From a checkpoint of a small image VQ-VAE.
Training: muon at rate 0.0068, 7800 steps, batches of 192.
Data: 145000 training examples, 10.3 epochs.
Rows from block 3 of the decoder of a small image VQ-VAE, named by matrix and row number. Rows with one number belong to one channel. Each number is 128 + 32 x the weight over its row's rms, rounded and kept within 0 to 255. All counts start at 0. Numbers have three digits each. After the name is the row's rms in percent of the matrix's.
After each channel's rows are labels from the 100 images, of 14976, where the channel reaches its highest value: "responds to" is what is common among them. Only what is clearly more common there than usual is listed. The data: dead-leaves pictures: piles of overlapping shapes. In brackets: how many of the 100.
# convs0: first 3x3 conv (decoder.decb.0.1.convs.0.weight, 96x96x3x3, each kernel summed), inputs 0-47
# convs1: second 3x3 conv (decoder.decb.0.1.convs.1.weight, 96x96x3x3, transposed, each kernel summed), outputs 0-47

convs0.50 089:085107174115129172156070106093124136110111092145151077136106155095137145127115146126111112111146099151102094144102135125119122117136146194141073
convs1.50 082:164111167105077115114110140182126130111159098120151145139175142161123125128102079065107131114088111159160133144152064081129111082080035103116131
responds to: large pieces (64)

convs0.72 131:151101125124119114090101090095088108090090118086109117117110129095141095125095116124146170146143108146138128150130157109110119135122119141110125
convs1.72 124:108153182125130043097163110105095188136099122106114150152088173100159119137116141145111149108107141206081099111100173119146134125207117069089121
responds to: cool (100)

convs0.74 095:099102113103108180121109133085125110124139160145146151126144122148098199122159092153138139116156136172064127125115119125142123131103101135131089
convs1.74 086:149099087094134109162142184102180105141135150102109069144168088123150146117125174128153125149132144126140073172040109091139167090142089124171193
responds to: dark (100)

convs0.5 117:118165125138132138109085095143172127117125152121086136116121148128114148147141131145134107148136130110180123115165145137101116155134142106131128
convs1.5 105:109065136106145091097168181101166073154093153083163123112151107101162135135141200149127121138130091115133063149159101125160082117081085173155165
responds to: dark (100)

convs0.90 092:068088114198104118083110172066129174124158101134150133142128146144151145102157147176065162117126138148137113112107060156077145124159111153133118
convs1.90 096:117124136087151119210158078136139163112128143112140068106089091080104058110121159087131089120130126116182156130155162131130073106114153099071099
responds to: shaded (92); pastel (72)

convs0.29 087:134110101156119120118157157082151118138123116124114068129162108144153192168132059100114125146143135126115146108089120121095142146113116230205178
convs1.29 087:110155156083151159086085138110149142100126112123153196153066119179110083184102114136130144141102164134114156099121129083148099105107144124082057
responds to: shaded (89); cool (52)

convs0.71 104:148133040117255122111119069108127089135116153103133123087053163107150098135125145132184155128084124127099108101119118159136106119088126142093137
convs1.71 112:053126114189055150068150172171159169117137130108081113140164114136124211088155150134182136155135162140121093159101092090080123125160101106178153
responds to: vivid (72)

convs0.58 097:178141126144109158169172143119190167134113149119150142110111131101111127111103147176103115083100103122084136059086092089178100157120116140134123
convs1.58 128:132080145150158110140143153083158105055163113194127045105115134156165109127141184124161144113126093184157160123114103076089088167130117114148121
responds to: textured (77); grey (42); earthy (38)

convs0.68 109:119098173158120189133088090131117056120124145126094152147096173147139099150101134176104184124104060143178040133093154150139165144148117134161161
convs1.68 088:095133104149159118105080120105079153171131121179076119115161127118155128133122098115095122144086145147143164107148117142109121118127122109124104
responds to: cool (58); grey (41)

convs0.38 101:099090135115067136119092151100117093109117084139144114127144057119191157144172181141102077193188119097120124200168160152141120128112125139129142
convs1.38 096:152192124126129142130107126195199155188148183155158128162138136179113091172134099177073181136143152150101146091142125119023131122084138115118112
responds to: pastel (50); vivid (38)

convs0.18 104:142163137131154133120103139114060154163128146088089073113134014103175144144116136112174162134146156105113158108147194187129124105114131095159140
convs1.18 097:154111053115139116145059115077124095094123118163082081129094123128112156094165080154154133140123095141177187165129114087169148114128089098093150
responds to: vivid (80)

convs0.8 091:092111148019081066109127043170101145129101094113150174112142055118112104164132187093144145116088140105160142123143165145110150116125132057154136
convs1.8 094:161134125099097145076095140144177119092182108114075175145078136164113132110149161126158205124162124109104133138151086090127084144083164172091109
responds to: frame (26)

convs0.31 139:172139134124099163168146230132156137184153113177135095097140115138167136169122142135050091117106114162105185058102113160083146116142117114088117
convs1.31 117:151124172052095119165140082093153127118135089149096148124093150133106167095114084128202073116157115132150149175121150117147147126178114111116121
responds to: textured (83); earthy (34)

convs0.42 096:090124008068096091098116084095126145164151122133112077143187149131143126152141128100112116118147104084186178111146116146128158128207120126152163
convs1.42 090:136140178212110094111097182113109087112096142127116160134112144114181179120178113175125116059209148101117094095159135126143078103098158151104111
responds to: vivid (91)

convs0.70 148:141113139138116142126123139157129135133101148103164140129138163131140136128139135105136025129128141118107132142132113125130160115133130129116133
convs1.70 150:113081063111121118139119121133111124118065141120175145100120141119114114066124139117142060140153195185130113122127116168111113174170160092096057
responds to: pastel (100)

convs0.9 096:125153132159137191101118091108112111101104153155134129206145239107173138129146103106085121113043126130122100102174152128082170150120132137149081
convs1.9 101:132077076151116126135123120168191118093148103105133120141115085063124142138130137100103163122188081152188161137172111145174129183152083174101077
responds to: cool (100)

convs0.27 102:121163052084106147144130091075109104135158184173086041110209125095156168068110115119092109081179122150111102110125123114124102136122116113082146
convs1.27 096:146202124185127098134101095156157120086109115105187110074090092167135131122135096161086156140159101155164143109166132145094126067140119096161062
responds to: vivid (62)

convs0.19 075:070157075095128110063106168102175110122124175156147108138163071134161170120173184136101153151163172139106095086129151153143072148114125212138139
convs1.19 080:154075156098138165137202123082132094159163092145081127116175191095191158136081161097122106096168140105140145101090163129130204119142162105195089
responds to: large pieces (70); grey (52)

convs0.93 093:124063193103104131049087113110113120155138120132141153160110077150167072152136146131127148152089165108137134141072146124105191158122108180218115
convs1.93 088:112124092125123206183126134094149104127129145124091151149126131106121101205126086055119130134116140142137184104125114088113127042141118160125148
responds to: shaded (87); pastel (42)

convs0.32 073:076047157116098146054029102135102101123148119134136121116129147151131079145133163131168124114167139116089151136164129107134140113110129132175136
convs1.32 090:090197146121146172179147128093139140162077174135050131158122143129112112161149116106114171177096099165104121069103131108094123067147186139106158
responds to: cool (44); pastel (33)

convs0.62 107:119127170101135161176170155129125112124147150177142153134158203121166107091100115136087089094138099165092126089131138127128117139153110024064089
convs1.62 114:154095163130127098121125173185182178131150099112176157125098143207086104109130118100066098154082171145156144136155058111140146104108099160139110
responds to: large pieces (60); earthy (42); grey (33)

convs0.20 101:089115161106089156066110120111114104110073119118191111101131093121182076135155150125112117137112124072140144104163110120178095143092104206163073
convs1.20 080:096149099163186155127077074129112160095073131097197110124133170127128157083169122119187101118095089104145149189109158073154119130163173130163072
responds to: grey (92); large pieces (70)

convs0.80 092:149125145100117114152162082076123122183147143175181142096107089117148096163135174142131171106108148111141121201093147169102177161145124198120155
convs1.80 104:100130096113123219131166150118124075162081161077131092127181133155138121133133170106049128157163152136094154154126132151139075099155100087138133
responds to: shaded (77); pastel (53)

convs0.52 104:096091169042141134096147153100121149083141088075180184141187142148136065175137151105199130142180134123150141143136125150125141142135142127092136
convs1.52 096:122129113158149186132131098196123121154204148134122079184221083165125088085095136112122138122065103091148130174131152112087138105117191128092121
responds to: shaded (79); cool (34)

convs0.34 101:131104081137160138117098100100156092159165158158135103071097038074154126117091147154144125097132130105121107125153118162098079142122179152141087
convs1.34 105:171170101193145140088149135162068130097062102091144139166142141170164126144122141095125151115117094139116166059080165078121150113067088080109115
responds to: earthy (100)

convs0.26 092:065129118113139088066126169091153174076123148144186116073091100121117024110115155118114097113080155089157127156106111149102132102104131148097117
convs1.26 080:122114080111109122108091094161062079138120165140148054091082157108146132166135110171116163109132177137125140059209148143108168154129141164112154
responds to: vivid (64)

convs0.94 093:180150034106056163090127138163091102110166160120110158140164131146108118126120152151095187157116128119064085102132144167146105122110168087145138
convs1.94 094:132173189203182078055096124107169121111119151162158141046096138124137159084080115163134143164142115147106139134155129120149115129169119085113103
responds to: vivid (91)

convs0.45 099:194161161111141107115170096126117144087177192117144112151132193105111131189064152119087133102095167141150120142129134130144155094088136146125154
convs1.45 106:144150099102094138117096125135190126163082107145209129169089140151155122077134126129152131083105107168138104117108147180114138145104112107080165
responds to: vivid (96)

convs0.95 093:168165150110135186174110052133099122129130116186123136130091120103121051141130145121104158140077146134104100100095176137076163116129132019177180
convs1.95 094:117097126127109119113136112125175170087085173155128115137190110169116127135100136124137148130089127139136129156100124139125174068121197189112093
responds to: vivid (76)

convs0.39 113:219138128135131156132129153146069110236135178126136071082107158131159099158072077123120130112126096124099134182048132088148122073140104115168148
convs1.39 124:041114115140174173076138117101132112094121137139062169155140143111123126144167137131109133093141139107120121075164066075084158144095170130156146
responds to: cool (52)

convs0.60 094:136138123146114143196160163132186174092097174163130158173122217126117148136147156172075085117119115171091106110120120153113180122138079082095100
convs1.60 083:103117095159162061149136156131102086144107124117076113103149159131114104083110029078156133156112092100114135150147128125149107152132104103167102
responds to: textured (76); dark (56); warm (33)

convs0.77 163:121137118120132126125122164150162137128153134167116158146135124119129122131126159122124165175147173145159150143169110146164149131131123134161140
convs1.77 137:099136120128142141158153089152128136180150142111166135136130173123124086120154163123149094153118147121124114148105169148190109166133104208128153
responds to: earthy (99)

convs0.41 100:197094144175101116144214096119070184151127135132127114124107118122098127142118076116100149127064054150131198083109111089142132107132143099129115
convs1.41 101:081152164086110067090135127084147104149125132167137134134174180127164162088119179122119143093084130078100069135150096116107166132119151173125179
responds to: mixed sizes (63)

convs0.85 092:129089120120128233167186133103120152141132143144079098125163111190182092079115099123061151092185160101151154181083157153130094151182140151171068
convs1.85 080:092111153166153129158141135108134098180082126102156130147122121109106165157149137145201084167119086159066096091179137161068159113128131132091154
responds to: small pieces (78); ring (47); frame (39)

convs0.33 109:117107182124131132208142149101125150086148125162135167117098207153113124139083092130116074110057100162088065100035089089169119100098127099081125
convs1.33 105:094149137148126125126151082053117122164167093115161146106056105059112142126151166141165152157170084175083130136126119166106113104083127124073073
responds to: shaded (100); pastel (91)

convs0.89 094:107103126120118137167148129102101153170127156147106138125125077105121119103123132139105140072152085132137133114120091133134079097139093111134084
convs1.89 092:052179059109106116125119135138149094122086071099143121096113139215168114115127121170113089111085081161159113136090142147172123158068132130069129
responds to: dark (100)

convs0.55 096:066124150141128162152147183032052128122138156143117170130169155159082033152103077156175122126140147126129161133137124140133085126098143089051126
convs1.55 104:168135114099155141084102174199122158144140093075065158122111149165129166072117103095140134074162183129113124114113105100079064148122055098136097
responds to: large pieces (60); cool (33)

convs0.43 083:151107061084154087088154180106119125124105133108142112123194135149146160120105109113141120119127180109141092132093070130149104130090175182114037
convs1.43 084:064104217085128175175118151110096152135147135124167142155105143111110140130103164121147146072089175095110128126136135142150145081132147164099187
responds to: shaded (76); cool (41); ring (26)

convs0.78 085:127112094163165172151118109130127132106255173133153137151131148169194111165105165134091157117147084124183163096151138147075205152175127098137132
convs1.78 087:116122161070111085122145163126110134098036069160154084088172126106089117085159096121183038126153114136148093153061154102147181152143122113128200
responds to: pastel (98)

convs0.47 129:144107128131136132103167121144166143115106155089115124108116140138128137128101096124129036127110103140135125104123092085121094142125155107128091
convs1.47 147:103141054168143126111146170148136126117156124132182147177126098116122092054170194129103139137134123137151063174113135110161144088165105102157103
responds to: dark (100)

convs0.28 084:103139121179152103109137108108098113033131118005147152107131121142093062173136134146169086129089116085120076117110136153067136129101107147089117
convs1.28 067:131108178081112111107132095149129136127141145103106101126110067154119103146123098145129151123137136114126147146153139140156154201143180143133167
responds to: shaded (76)

convs0.61 085:163137166138101109198134139135125105141114130152111133118078000157150107109162098159063161115110160154092140136096126134181137172147137118134119
convs1.61 085:092121141122114105084110153140187101189120133167166145181108100122145137173104105108183182148143095127090129115166160185101169119122080125106099
responds to: grey (32)

convs0.10 106:136127121139162176166150142114142148116109113161142163157168255161142173084107069131127096098107122121105083098116120101118162087135121112104091
convs1.10 111:088074102133122144139152145142116103125116142092149149106068137061129109140196133118106129113090096118110096111102115150160161163156172132154113
responds to: shaded (100); pastel (66)

convs0.53 101:117135149127078136182091086172097120118112110117146079120172116092095188129109115114134116175131089096082093096104111091123121111093134157119082
convs1.53 092:131118128130134093092147099066088141187153189161123086079109106081161157101134128176185179122141148083112083137132124184125165186174171147133120
responds to: large pieces (77)

convs0.6 103:122068120158002136121135157131180134132144143131108115145161129160154156124120111115000100112166079129151136133135150122137110158174147206098062
convs1.6 089:102130131206085089148147110086149133099162134121156134132153117090176142147171127153129179170095110234143125140104104149139177140107111141184161
responds to: shaded (87); vivid (43)

convs0.36 121:142144110147114095162140132125168070211102128166102118091123091132096111123110153122115143132111210102159133131114142160130119127173120102141168
convs1.36 107:118157112114122146094160123116086127107167088168121123163154117155114161120141163161118154121076045159144160165134095104120067146064201141120167
responds to: vivid (43)

convs0.11 098:155153075135119152123167132179166082131085103138143115128133066119152148111145127125110152117086218118076120099128166188114118113161128120119103
convs1.11 094:166085128104197101180104159141110177180091132182090145155110148155170072143134097126111104134172084120185124149118188124115145104101095115167129
responds to: vivid (48)

convs0.84 093:149148096134159101135103086082124148133128166159127126145101135114118044113133099127111160133162124121148138126153115142110140130207107077072172
convs1.84 112:124137164149121092107139127075132175159130122142153106141179157173122130141086133177115113084137160159111072129118101127181172122074187152158073
responds to: vivid (74)

convs0.12 098:123135156131155125089110095147144109089097052142125186153054115170153115165162154126172117134055117163146096138118157161098160145117170140167146
convs1.12 085:151140081175088136158140142072125068072132138091096127143128176105163132117117108179083148084112127180188161107121113154200122096106127138196123
responds to: warm (45)

convs0.69 104:182082094146157106201149109145155171081102188129146188153172188146114142133077140138109172193122124186111139092144083137162143120125151101092130
convs1.69 082:126169087094118129138142064138090072214112089182121116134133133156140108188176157137145116086112157053122154105119142121100063149150116130180118
responds to: warm (41)

convs0.92 117:136139106115112130131104179120101122167189142255137076145126095120106145114115119140128143116152151103100136112111132154113153123134094119136125
convs1.92 119:140040076117121094088188085110162162112140098153151123142145155140183089111051069124142127121159127111134116083146124123156113099126150067107095
responds to: earthy (100)

convs0.4 126:175158116142168129085083065121069106109160154053119101128099142120121100179147148141156143143127130045194116155135159160121140114112115151134166
convs1.4 110:142110190074164151129118164131138115140103118148136099110154128191113100140160162102152119078128159125060110192142147162156127115195133118149101
responds to: mixed sizes (63)

convs0.76 081:086134095098134173104016113136158134103151173162089111144138145119176185154144146147106121170123072104103107132153117156146120108125117109145175
convs1.76 089:099108113136129207149191162075084106107087200113055126173169158111074138149163131141099122112061133169112158150072133109073135156173153107142083
responds to: pastel (47)

convs0.23 089:109112208166000147122118117131093116147153095117135150146167100155082120139114098150155144155084101142120156100096173166131126141074143115163124
convs1.23 073:133123052116107150154157132140095169140118106116085139146152123151123151112171166144084120101133168086141120149112150100136073153123160162154165
responds to: vivid (80)

convs0.37 091:166148109105153120135137104155109141131140134130178173128103176130121122182122213146114098166083159146161138102126107167137130115101142099093133
convs1.37 084:099164125132131108138141095134142106075087119075056127144145165145164167131124107121102149101095090117122126162111181119100066144191136155114105
responds to: pastel (50)

convs0.73 081:089150072154132133206139187111148177137145206166100151130166047152069194097107155107108138152129137133144140156105126206090131131104086085137145
convs1.73 076:158143152077108119112145130087131105154068128142139085116098180085077116213184147126160139131132098108031144116127163157185183097151167140137132
responds to: pastel (49); grey (36)

convs0.48 093:190133024160055195174120091135115142106107137119095093136169161134120158130161116107092142157160134116089125110120151142099115109118165093169146
convs1.48 108:083160184133182094096130085108159093090116121159167162134177155130173148119057111119143113116061137113122153185120148160131165106180152120106159
responds to: vivid (93)

convs0.25 091:126140116085058099118136144115130188049151141123130077083099104100099168131108169137086118120055117120119089130081115161088149129097149150134156
convs1.25 090:078129165135168162059148092193129153132148135119096121157185093159067165115126152059080148115136177109100098109112128142096109122082124135151116
responds to: warm (32)

convs0.44 120:147137127123136163112141145172148165145148152128129128136121154064105126106172164089112170122089156111099148118181106133180123089107149107141137
convs1.44 121:164140147177121098094152159135116162107141098108109118106091177184135159122112137144141183146106067153183160185114133121122123143136115176156135
responds to: warm (100)